Weights of a small image FSQ autoencoder: encoder moe soft.
Rows from block 7 of the encoder of a small image FSQ autoencoder, named by matrix and row number. Rows with one number within an expert belong to one neuron, the router's apart. Each number is 500 + 25 x the weight over its row's rms, rounded and kept within 0 to 999. All counts start at 0. Numbers have three digits each.
Before each expert's rows are labels from the 100 images, of 14976, where the router gives the expert most weight on average: "top examples" is what is common among them. Only what is clearly more common there than usual is listed. The data: streak pictures of flow and ridge fields. In brackets: how many of the 100.
# router: slot weights (encoder.blocks.7.mlp.router.weight, 16x256, trained with AdamW), inputs 0-255
# up: expert up (encoder.blocks.7.mlp.up, 8x256x256), inputs 0-255
# down: expert down (encoder.blocks.7.mlp.down, 8x256x256, transposed), outputs 0-255

# expert 6
top examples: parallel (88)
router.12:489497495535471506511446479516502516483478492499485484500495481477470514512522498508501468502502485499542458490499518525486517484540476517472469517554513532495449518471513503506533526617507508491484471484514491477498460499497514512480535514445504495478486523523500493500468516452489475452512442554512446488497490503498488492492547480504468493505507468511479487523444489496471488499478476484491479438524479475524529529510466498483558542550480510537479508505482488507515474490532512521538495505490528523480512490494546499502498482509487499514533481512519484494488529503534520467473512497506537513539484533512498516501496497550497463524477512508509486539518484503468491535503529490497519514504500494498540480509427470475439482485531532576509511506512480497515519494532506
router.13:494492506564480510495503498513508536474500485546477492492514533480528503519479512509495482468507494507493456483503489519479529483516491527478491479507504511499425513472544488501471520604518523485474545469497527496476474529475521563520546470458503505475493544503500502495491480442481502460480438537477481478523489476483501507474512498482524473481495496500488498520437487520490486503518484493511479477485492521536515505517487533480548554564502560483448489485500509534493510452545489493467489500495524469469493503511521486484483498482491498519509503498491504494483540491527481480445505480521508513524470508531501494498506498568519486472482503544513492509530510506483483506494486488495527488479484485475502477541433522465439500505485455500533498497480496483500519498480526
up.0:502471497481498487472504497424489514498556477508565529468496559496533510503473504523483519530549470454490508514460463515517515519554485502517500509524529502500469502541511508516509506486480487492470483500466516512513464520505486555459520495492512504514513475475523536505519524513457464494539570469519564510487469449492516457513464560504489491532474538509504499506544506521491546533518514494480519485485516530528480522484520492515479515498501508499485482491483486491501489493473488521524509491489495439529505505456456470506466486493493511506509464484502496525476505519537511502511495483507516520469507453479507480463481497496519460435532502506503484474523517471535507465503468478529479490486493499523491519454519502500532504478478474505465515465453517523442529525513481
down.0:519525515508532516469488487548478524504500506507475502504491416479501485473497482522526479452482500532513494503471529493509505477482502487463503537508557547486480496473501510479488485479490563500507490473486498488453525520493509555544511523499533499519517480492529502496488493553440511499483551502515504473485443557466531503499511473502517492471528481505529523521484512463497532514509527491508457491490504515564496524531481530498536484488507480493503484494472509498538491500475516538505484499492502457530484520476492519469495468496496524488505512488483453501517518492506511519479517525499515532530525494543495479566555484470512514493554484507495533482504461488511500493524500493536518472526512517518486547476445451508524504459426452490476499488472489557514513498503515
up.1:521490503470512511507502490501445480486501541502503472562510550514538477469525547437481509507457551509513539547461495497522512497488549517509475505463508514508494492497514493479507509497489487515475478477527546461492529452476498472521500538486521469462518507518484489497520479466490514481554483514517544517502491469508492493523478504469497491523460505455499518555515481505506494530536520486462528525490503499500509483503487474469522534524518484492530532525538486543499492476448487507485485451477469487489461501517505500535474487502479495560514501502493507468499522516517486511487505521518487497476552482464463546496498535508474477527481497478474559525524513530483478548469501534470450504491503485514502530538501452510516506495492478435516488502537533545492511529474492
down.1:497528484540502495487505468497474472513499518491496443510498429494503517496519510499507468497558491519518515528491517506491456475510514502514468547517492506528517451481525495495492523482488501532480515490497492503507498509507503483512489475509505506542487491511477481528529462524466516512449467494513489493528471522524500507493487473550509469536484463517506476451502479485495496497489503513496486549496519514531506537540485516487485444527500518499527483501515500537496499468462481507501490491517480520469507492533523509491531495434488481547536465496526477484499532481493491488475503467463494465464476488510530530450488460492520546501506480554506555533517525512492504495470465520469543496502496534496433466463464490478484541502441501445501544467538533498549500462442506

# expert 2
top examples: high contrast (91); parallel (28)
router.4:501501470492501468495491490518481495518508510492470520555494518503456499521485499473499473465509471494519477512504512485516516471490456524489477499477484506515524516515470504515510490416501495460521457562495504487470553506474455512485499510532496494496497508478508497522515485516524455589503548477517582507478490525506493449515512489519521509494481501518533474522509472498494503486515528518488533562501530532465477488461494510509497472487518468497482473567494492483513453519518469491485479508500453519511455480483554518489505544526485499479523502491476475507521469493502516488588481499521542500435506481488472499510516483443490510514473505500502489450477484500502493497517532498522486536479493508533490502490537516489490475513530548511515503502444496507500523482513479
router.5:519513514470482499489526494480501493485518541451493529521477498489486579469524479494503486505466482507467505515511517499489481499514506488530484503477506474510542497479492520516507504489470479466494446513517504496511573468532471491487521462588496469480529508486497485472502495541547504589513558476485572508467511503490536541522521498523467527505483488509505535508528495482497487462481526503482525522496449536482450520481515506486495487499495496468472487526505504504496472526467475498528497499509497503500498491496483526499497519494521507498514524512499506486503551521483505505560479508486515502482502500510497542490499507461487539500480510451484472498522490511479504494488490516542483495524497531504467480496391531518501454502492492466455494494468508514513467440525485
up.0:528479551518513515498465472468481483553529463485498530510495488497463469510498513520480485471475460488473515506547452504489489502515537506515548480542487480519476472533485511538534495499486528482498490485489527506535555558504501504484464493467481515533515489495510490515503518453507495430526528531508532463527498517494475516511493558493490457507539509473497523518521533496508518469528497519503492528531509530535482507497468426510501495485487471513527480459508504517497474566504476525506556501495510530482538499462516523513521451499520481547473487532518514484527470513497503498509482472529502520480489523526537487460478504510486480521484478495512490504479486516478554483488443423489462479471506501516476509494483462519506491481484493538479520500528469500490517535499473
down.0:490521459494464513497540512495513502518503450447493479514505528480530528502520501508510484508483527500505484521468507498548491495501515516512489497493464531527483496483538504477484502483502514495521507493487520513485550502509481498541470504489485533531514523439466486457548518487507516406497562506519480507493486434505459484490522441520503483542492505519480532530483505537505498481527530507470548514512496476502511488498526500524518467529540519505458502493472509536510479531485489501545464527508507536540461489535543491530523502533481534528470506469515506453486525490481486498539485500547480491490521489456512487515484512484506529519513529488477520480484480458444463499527512456525512470486485503493471529470514526510526434488477474522491496516529521474470510509532542
up.1:542477478504503490517525467474508528516519531506524518496477538472499498495499512480476459516502511502503505492542501519518517505516504527473484486505522467512521541508471509534508476515510535513491468459496476462493492495510493505553518500500497499506486509489486526486483523499463529486509478482473497511515490476506514467450475471566468533542517510477517447452536494494528473503532433498450509496551454405491530525506454528498496498508497481459450554462503443498489508520488491501437527529513509468498525498496491471491535523531482492501527542479511518524473532487535495483506478491528486460476536493493502505470509504510498502511540535502549515478493511442528509489499481501485497504532497512464541512506490542473520494546524488477519466491520490540477481482463484
down.1:495550525494545539509457495508478528488460515447504578505454476528479533497494521508493470500485522528497491491479472563519479474498471514503494552485489486477480508492485480536497481517508481514457523531539515497523488506565501532504490525539521454515532562514476446485485495482493565482511457476488489489472481548500500499475488517531533513466479504466523492498486520515525553495534458479497518505541520480478524462505520506544458514491510473535513504475499490544470464478501487491481505487496484499498502477496494525464500522470515529482556515526509512524479514480492512479509468494545496515526479453480499530485496512508493457499561482498524508502479521475485530463510503542481494511503502522503496527464530457485485517535500512479466510450503492525490496498527494

# expert 7
top examples: high contrast (100); parallel (63)
router.14:473483519516524485462540504497524513523482527561476503514426503486538478504510494523488491579524494493454489495501499461498482526538459505553503480521485506501527489504503452487506474436480479482509517502485492496499464488548485513468488494437473563501493511509505489513518501529509514446528525496467508494485489506529562517501478511503512508486547537510485499461535539493482506494463485504476575490492509478489492522521534497511503514513528498523523498486524487502501459485548500505474504520485502523519481503486502511504506521508477513483479481481510502485528504532478447520505498541445474461483510484469507467520503501490469523500514491470520511532567525500514492466499451495521511506527485481492498472482564517491549526496481419522487505529515501503502473487508512
router.15:485486544498506486462531493533492496496488508552494542525440497481548486476502488438453486546482496484535487527502485468495488520516477465510535511519522504502516509515519447514473481529524480513551503493491513519528493482543483500536501515476481517481489509500506502514538510512511449524488527457499539524466492504517505507525488525536510518498506512508493491510528480471489485482480493477490538500494508524460477532512461516515488515513508517547484480494545495528505530494498488520508495484503521508508492511510539515488497512456496491477509491508495475494521500506505477528427498521505558513450491500487501487496490496520489550510485502477534495457595507522512549491504512513494505507515480499521499477462552506513576539467468433498540516463501519463505508440561495
up.0:472543517477474502497501506508557484491525490523501493517496522459491491509487480521507477556493506485536558463506502515502515478503459486534480541500471507516464514501534462464475491475473515523531478509503504525460553502504481516472467498532486483505493563520512478496499491474551515525508489527530472469518476455506479526476464505519489523496483507500460488511519506499527486537455481520471549529475492512511500495537489525471535493455521478514475489490501498516513506536535428503530533504507497479481546492535560479491483469512535486485514508503477530530464498501493505521490500524457453464475451464494510501491524488556498485504463509538505486490486513479514462503501522484520479535516537486492551470486456466463510494552494508482545516524539534508524480518485524
down.0:518413480531499544497528536476455512461478464454516520486518507516493513501462494536465480520512521518479525493520476486511504484520490510487504457523473492472544471530497496461464504503466489508461535496492481491508471472533484511506472549480513491532542511509522492459509455516534505552494500494489516488496504529485463507528503503487508531480511497546480507465528524524484485543445470501474510518458473503520507476513511522507483520491493521500520480465491467518463484512549487518504503500476470498465470483474532480499464519453460493542545532481513517512456512489510480516531494494476503446501491542480484478497491487488515533460537483510546493510505472479525534470498484471503478536505495474488482505505494526480504567505498465536509529485510533525457433498513472
up.1:504565458456458470495502469476465473533474479485521505493489495507499501555472542487504504484512517515558501522487513518475520495514507500503474489483512530517522437514505480484548495470517522522486517469518485486543556473541481491478484545515517455485486489514501496518469482494519523504440500502528487545486490498509506482524501512495472461515517541449507495502514541511484544466440512478528479495517510507493523508513459514482518512505502488494497522485488446502525529478512495518522466507480534492492466501529489526464463498502527472466472481551470511484475477473514517471518524516486540473515515529518532496508461538432525531532564509510495492485491542515494523514526520489525543481527510499517496489514527502505513512517515490501504546450516538456503478474454474
down.1:493449542500496502500487484469512463507555478526476497486530496525490489523501489479507456450490488518513469482487496486518450553511541535488506484520466517532486533503521545488511473543529508502508522489493487518480473505479443487555496511476519490536514526531526511488518528505518483476535480489524488504505531491483500559511520513503464458527518524477430510497509513541515469506501517452471508495535492487511538478484468502502473502468495501511507470468524474483515499460575455501498497517541481485531504485504514489495505496460491458467454487518506474454491503518503535500476511478504473508460503506522498485510514495543526506529551520487507459545480541523505513491487463527502495511499491524547457497536478503507526464466509527509513471436497465457501502487540516

# expert 0
top examples: parallel (97)
router.0:510494527481549496463499500531510493506514505488535507478572510497491543471506466514496514486496522509505537518507506503496481463507495506555515485496498461501480490472494475507496516536508532526510446495513491508511468491547523498493528489562519461499488460500487487498512497536542522537486452511505449499488494521494504544541517508503474510534480492482493497468495494520497469539457499492455518451499482510487485542478473485484502506519508509450516511517464499501501542546478492494520500437499501494478479500493458504522488444516495455540500492509508520490526530502523556481494492497477518491527511471509485482491486515501506510484521502502484498537447494501500527518497535539472493477514484509547538492500370559498482477504511536470460474518550507507509487483498500
router.1:506524494540520545485455485464507498505485501467503509477548517533473507494488506527519481449481497514487472499494537525486506456478517524501512487472524495483481522519471544485513538519511508473461478460494511484473531497450516526493523519548505471520508508508494484483473488449542501522500434530498503499512502519506463465517525472496514442489474455498498500517485473520544515488543498478490460506499492524499503494511516500495502514508491512494475497529466528480488510521485475499512487519498515516468532491486534516502474460475529504535483503508503499523480534493512498489479488472524491537519497509533491533482497485524511446526525498511512503534464493497479481527485503485483518486509482503463536528514371480485437438488520600518490505502504535504504478528491482
up.0:510536514520501445509504507425510551498465496459508545517470524485551497488484513525487483495531508484532504506507528506521526525480509529494526530544467480455490497521530580485512469440513544490519464526499508487512532495481501501484508489534500486513513466526485490508463537521447490479509518507508526477476519509468495519497500496489521480484521502482471508484502473494482484462499492503489480484475483515495489503518490499477534505494484528514507515457514495476497490523484476513494488488501481469490497507532465457515509529493530558543476491523469488494443502505496486499492537483517466487486508496495517469450519488456560510558485522481474549476529493483508487519491504549477535522513504500494475523482559493459565470506501503534509547484500426476455509514494514
down.0:485474492485479536527499490543504538512489504496491476496474514530462502538467484526532490554502506532549479498493507532491503504499495540504523477482451519477521485489510520524522515550542493480471511475536493488488514537524471545516506553511471544519472508548427480488433502480458504435503509489495485501478546499504502497490498496545484529512486486473519534517483490513483526495496497523486512511487546478505497497463437519501501503505517449510467515500533471472479481504518462489506495484479506464486489488490480495550469502550492519488460461550483489520492471497479457517501473516480492518476497500504494511551499530500486515518533503474438522499464496494496547502553482513537507549465479495473482502480458560495522497505493480515513464507528504516499491451503504
up.1:487496557515497493485528502510505465537483508473475525531525527542498456484477498547454493499482510520484524474443493510480515522506486483547494507508487502467463519532500508528533454493471509481481488442505467463455508507474509529539508519461514507500521472518514465535513518490468477511520483529479512499524481480496484481478493480450485473484547446489506490521514507522484519460515521501510519458478468517508508509490493513497478494468515537479521478484467510455515474515511511531479533521507493488517495457515561531465473505501503521532473535516488483449480526442523560499469489500497498469512558489570501494466519470510504507501513516476520493479477477528531523485493473480480515459494498468440490535485512505451508479500487505521528543475467539508491514537494472
down.1:510485505483505531512481519480487465447471502509488496504510480509502507471503496504546495480499467536458502520507477507515516457489482466506532490485527500469500537457504509479509466472528507502468518477484451500477500501517489457503494503512478496492466526484470496458465453474485511498517473545497475521470474500498460520452456529465492478524533536463511486472489515517512532486507556524513496473523501480493476491496495512519518459471514490504511503458519498446545525514511493500533510495477478475517503469431510459503469513473473527531476527531483554526524531477494511464493516460515475485476449517446461518513453521530500485501522447442457475479458491501530471521490485485487475512508491526459489502486496532505504477525480438518465518488508503484543523473546498